config.yaml
encoder_arch: "vit"
model: "image autoencoder"
dataset: "made-up ball-and-stick molecule models"
train_examples: 97500
image_size: 48
crop_scale_min: 0.8
horizontal_flip: true
bottleneck: "plain"
downsampling_factor: 8
encoder_norm: "layernorm"
encoder_norm_position: "pre"
encoder_activation: "swiglu"
encoder_mlp_ratio: 2.67
encoder_head_dim: 48
encoder_fused_qkv: false
encoder_bias: "all"
encoder_qk_norm: false
encoder_parallel_block: false
encoder_inner_norm: false
encoder_drop_path: 0.05
encoder_patch_size: [8, 8]
encoder_conv_stem: false
encoder_layers: 12
encoder_width: 128
encoder_positions: "learned"
loss: "mse"
latent_channels: 4
decoder_norm: "groupnorm"
decoder_activation: "silu"
decoder_weight_standardization: false
decoder_channel_attention: "se"
decoder_widths: [64, 128, 128, 128]
decoder_blocks_per_level: 3
decoder_block: "basic"
decoder_attention: false
decoder_upsampling: "nearest_conv"
init: "lecun_normal"
residual_init: "zero_last"
optimizer: "adamw"
learning_rate: 0.0012
beta1: 0.95
beta2: 0.99
eps: 1e-10
max_steps: 11700
batch_size: 128
epochs: 15.4
lr_schedule: "step"
warmup_steps: 580
weight_decay: 0.3
Rows from block 5 of the decoder of a small image autoencoder, named by matrix and row number. Rows with one number belong to one channel. Each number is 128 + 32 x the weight over its row's rms, rounded and kept within 0 to 255. All counts start at 0. Numbers have three digits each.
After each channel's rows are labels from the 100 images, of 14976, where the channel reaches its highest value: "responds to" is what is common among them. Only what is clearly more common there than usual is listed. The data: made-up ball-and-stick molecule models.
# convs0: first 3x3 conv (decoder.decb.1.0.convs.0.weight, 128x128x3x3, each kernel summed), inputs 64-127
# convs1: second 3x3 conv (decoder.decb.1.0.convs.1.weight, 128x128x3x3, transposed, each kernel summed), outputs 64-127

convs0.111:102164123155177160089105054126190176180097111100057121152201117126165124129145127124167112187123122103146160153181150104156177124159078162123179118117160123127122128141165118183130117085121130
convs1.111:164064098065099115131147078125115092097159133115159165099066073143109078132122166187102113090128133112163048150059124145107071107131149078136060132116131104163125073140144158072152170208099086
responds to: dark backdrop

convs0.53:125140144135122157118103062149143053101105120151114135158134133105092146101104064122106142137099126154120103070141130101082171125147155096073178081122123012130117128092132111131143146101152116
convs1.53:103159135162111093161109137119102157140112108089179118105100119154189091155170175133113073121142165076136141179067167183184090155095139143162110141161121222158088088116088106163083134121147070
responds to: small balls on sticks; balls: twelve; balls: eleven

convs0.72:163134158182188065147112156131120210185142149140180155124167171201097164192153165135143078145109158077151075110135154131171142155095069147146137137138128072066094115125168166158161155110150140
convs1.72:093044057135107177080120109141103123107152065117079118136108083062192142111129147091129155147143088180125182115113097109071104126134101102087107086108130162172155156119114091118082112150102149
responds to: balls: three

convs0.82:152122146141078148109108095143130095147123138104035098059139125084109078103139159129132116127130158132186110107176165218175183142147126157163120145128162138097049138140144142133135124148099147
convs1.82:096086179088115114127141120149067152111187102116211136165149116160158162164132089131125138101130174154143178139063144090099113109153177098068136168114084146160128198111156104091122117110143149
responds to: small balls on sticks; dark backdrop

convs0.85:099137143109144114198070138122143130092119114084050088143105165100133125119095078114061097078103142105117151122063104121148081177125078110135141107095105116094105125127121126172074103111181199
convs1.85:147171067165086143110148121073127058116125144166179153095154115159163157085154195113165155158085074170099101152110147140115164084133119101106091151169180163160067143135144138071167134153075031
responds to: small balls on sticks; dark backdrop

convs0.92:127164156092166165146125136140129095128095138139128098181152105017148146103067103115148142082108093144166158117099139144169187118106161133103187068147150109095135149113107159161111190112146089
convs1.92:095117143188078118114154185153136130098144121124132178070151172182090137099147153103110134166177136096113152136126164141104067170160199108145094130099133142145145185156129074128173126139132193
responds to: small balls on sticks

convs0.3:047184118134110135153133122073136047141133133115174143089129142128080097130122106134131127131142042115183135119118164129125126126094095149110100132106152136133162123109140107110097141134060129
convs1.3:131101109140075132110124102153122122162153093131122114120128091109137176138125175124094141083133162157208123130144111101116154126160185089055124106164113158184111118131104147176125130146203104
responds to: balls: three

convs0.86:108140137129101133129143141110110120131148098135132154120125121129118131135124136136124122127142127129132105016114113169113115091094119035119143112127139128128100140000110136125115125143121154
convs1.86:131140127098134151138124124165126138104150127115048149137132152105136118115130156133152135143104131122097136140144183013086149153160127198093134121138102038125138109214146110103139118021141136
responds to: dark backdrop; balls: three

convs0.23:125197122143118105106122101133140137111129143124152140101146140156087132079115148123140125129124115128101164110164153174154146138138128066124089122120147124131126114000108145174129144119119149
convs1.23:123102147143115147160140151140111136127105121118109116156139120108144117160127157131094117158102113135155097070125131053168094129143139117123148109127028152119114158231166116072115115038143101
responds to: dark backdrop

convs0.59:114127140123137144134157118144121101146127101065119083123119100131100127127120122101127096133106089129136125155113189119090134087118123135153148133134143116133128131141112085147101105118135071
convs1.59:123099138093119151152155101103109148149151148125103117057107107144155158106129202152150149128182130117104161124134084137090090163183152139123173134070121139090157134108115164125072078141110173
responds to: dark backdrop; green ball; balls and sticks; balls: three

convs0.61:105108112153111211101143136063112146141074085100128188123148084147122059076125142143090061225144129127132179107103112112137132070131090112129102122114146103106150152160142086122143097115120139
convs1.61:138228089082157107105116099176095112084172135118157148130097138164078134085138074145113160062155135167080073162178154122113143136111218141140116153144120157170113124107079133128109146121150140
responds to: small balls on sticks

convs0.119:142179151031084108155119153091181067102137180143133158143095151076132141117181121053156109143081140078060128125103106128138118100086054107118083121130099127083114164112133145099132088096056139
convs1.119:101040065137148098084080111168112191114139101133097090126099095125153100147139173117156112079137124138159083122195143110123123155153158208095142155128145147141146165118104142131096143161200095
responds to: small balls on sticks; balls: three

convs0.101:093109132086104103106059100157186122170182157165085127128110131139136157058133101097100130044047167141098145135153151144180181151140101148078135136148123087133132157127197131131124145120097087
convs1.101:129109094119145124133129130091104111113145116110127126182143099089148130195152167103089155121141070126161070121120133120113118167117118086150110107143091174120140128158108110123136164121119042
responds to: dark backdrop; small balls on sticks; balls: three; balls: four

convs0.79:105161154036144123134136114140177096129102173114124074096061064163104096118146128113087172083118139131101102162115130125098095077165144126155120076125072097101140093123145141127070158185140162
convs1.79:107064123138070110095152115171111112129134099136106137174198113108152141186013113120145079083123097143168154117111112097193135171119080148095127114148142143111125153123159129148152154126099143
responds to: small balls on sticks

convs0.26:123114136128144185143154139127144223191117116131169123177175137167169148160141116121092137113116163101170130120138171165212115146180118154137167151131166121131089133151119131141148122147139144
convs1.26:072143055124137104057098106095077057074144118113080115079104104140107141068078131133135124134167103121141169121115089103065200181121163157118124139148059125164141147122153090142123158110083120
responds to: dark backdrop; small balls on sticks

convs0.5:122129129121143208167123081111119108104107138114117116141117064111100099111076101077131102100059112103056065138063112124095113115123174124139115088063128089125131090128141148134132118152107124
convs1.5:152170103158116108103116167111166107197159096160165143096106179176133102130161155165095137126187132119093217097114191168162121168131096145127107129192143184129103105134162094125112130102160191
responds to: space-filling

convs0.84:084137153097141147156072109073188104145129117114120068107121132135098142140153057076117131105113115085151158161154110160075129144149058123141138137184153110128155148151128117185142193060174134
convs1.84:119110123106097103101169155145107083121143108129144153158162123156117155133105146161148124125123166170106120107114133079196109146155131087085154166091085156149101166154140118078134072157114142
responds to: small balls on sticks; balls: twelve

convs0.7:095175122088128145105160211153094135108140121103089120131155119136120122093087141109151138105133106078145121120108126174132137119136096149132143104134129128133052137131099000124098073161113096
convs1.7:111030134139106109100100138140090156098131105119187126132137146108153132070101068093104111133078159154172130093126141126088139137122177132127092147094112111147187194103129145129084159122153124
responds to: dark backdrop; small balls on sticks; balls: eleven

convs0.127:087123136168107142117078110174135158201166152099133115205199164125136156090137146074113097137159107095130122087122131099113111086163148162175119125137134123142142152132128152143104147161188135
convs1.127:113123148094115126108158134112081124126107100111087097092088103122091066153141129206146147082143143157184167127155134123196111199156176147062165185146082155129102133177159104145153122103142191
responds to: dark backdrop; small balls on sticks; balls: twelve

convs0.31:130155126103120159162135157161143166153129140148171193075181115166142183097145120152102080125104126134088110176105125078108138121112158140084140157182144164225115187126139164129097114144044102
convs1.31:107107110178112090063121140112117171106111126105094084206093158094123096111128162122162139156206124115214129124158061143164126134112087167159130135062139104111122126164147103148103176093187161
responds to: small balls on sticks; balls: three

convs0.108:154143137083132158166178145161194067143134133125165127169121133129153082089144171073118102129107177167171143147136140122109133085148132117217220084138124102063112104119094184169095102125107086
convs1.108:103143105171149138068106133187117209105134128132096124102108125122094091130106120147141081135136106069125044120114162128187156138117098147054020157094099108152101114144118111124166180141161156
responds to: dark backdrop; small balls on sticks

convs0.46:145194166075129156143151172116114098146129191145098118109094133120140067128111102057127019078155118119145116118119115132119121167099069113083128114139132181090068102126128073126068093134056115
convs1.46:082106095151126076125085150179126097152116090100177113172157131107109141036119131111124227148060145143065146081170166114144148085152130136139151113097125110142160209160161091162108147106166121
responds to: balls: twelve

convs0.36:139175128091119131138141111123103119137135103065132097119118114134107167149146120090119118125150111091159112166119140123116153151101100102127157121110108138150110161140128000151108132124089090
convs1.36:137067162097145137140126102072089119113120142111144100145148100132156088116083166159186152118117128167073119083081104075159072113135104122109144148142085144149184105158155145137181099141146111
responds to: dark backdrop; small balls on sticks; balls: three

convs0.76:143178132137164062150097144166147200143135163112159145170140162203109147153160138156160131183149108150149152156137135119121116086145121132177132201137140152132107150110104143108177124165159159
convs1.76:098000098175065156115138099155102084119136109128087143073101127089149138089137123101103138110123102129129108119147133114138138144089147146079109055141108104143150153123161135159052129118132183
responds to: dark backdrop; balls and sticks; balls: three

convs0.93:104168114165149218115040089129110167144141131095052125047139102182061118109060140139113138032161113141141129151174139119097121118116156125139099094102117146157094142144096081107092129156122170
convs1.93:140078117105110008149121107115118104103140127119137103114129127084154167161131116107078114111062124134122075136089121115151073164081188089114129170138096124118166108126123138114117137134119079
responds to: balls: three

convs0.35:082152120150178166105150099113159157101098150102137132172169163156163228119165131089183118148151110144191175117181109161139090114126133126129136113091088150095079109159103111166121119115122105
convs1.35:153128158104083094173088118113131111105201091132121148106074077119072056123106157187087115082109091134133067091100098091100132127114187149146136105198159095139157153151134156159162105142071125
responds to: dark backdrop; small balls on sticks

convs0.116:125133132188156083174140072143141157158094153093119162157132150164136086115141122140109146173104092175170103115187073139117118100148086126148122121089092118062120115138115135139115154096119150
convs1.116:158100068075114138065102118142076140079173122124140159105148138079126149147143146102160137115189114087093126129129133098166170186115189122089130132149132140150116228140155138168095109103134143
responds to: small balls on sticks

convs0.52:134121108074094110126149075117122137180166146181136165156130127134140134168160099119115098080079131150106141111086143104159164198159144156112223103170137146127182143109146146086094101131016069
convs1.52:146195131133098136152123176109080150113088115094155105108146126137136085109132181147162160129218175125201125112116166127139105091106105128149089194101127137133072081158117064195156149141139173
responds to: small balls on sticks; balls: twelve

convs0.49:141105137103137087138019118163097103144137092095156059147109114135117130127121127116146129102129126127115114117137133136095102127130128123141157123136120125110138131119131096138136126134119086
convs1.49:109186180100110169162143107068118147152125125156092093101155067117160134127132156116129141105107197148169187092168000071131148141129111074103131137132097150131096102150133154163060114129097108
responds to: small balls on sticks; balls: twelve; balls: eleven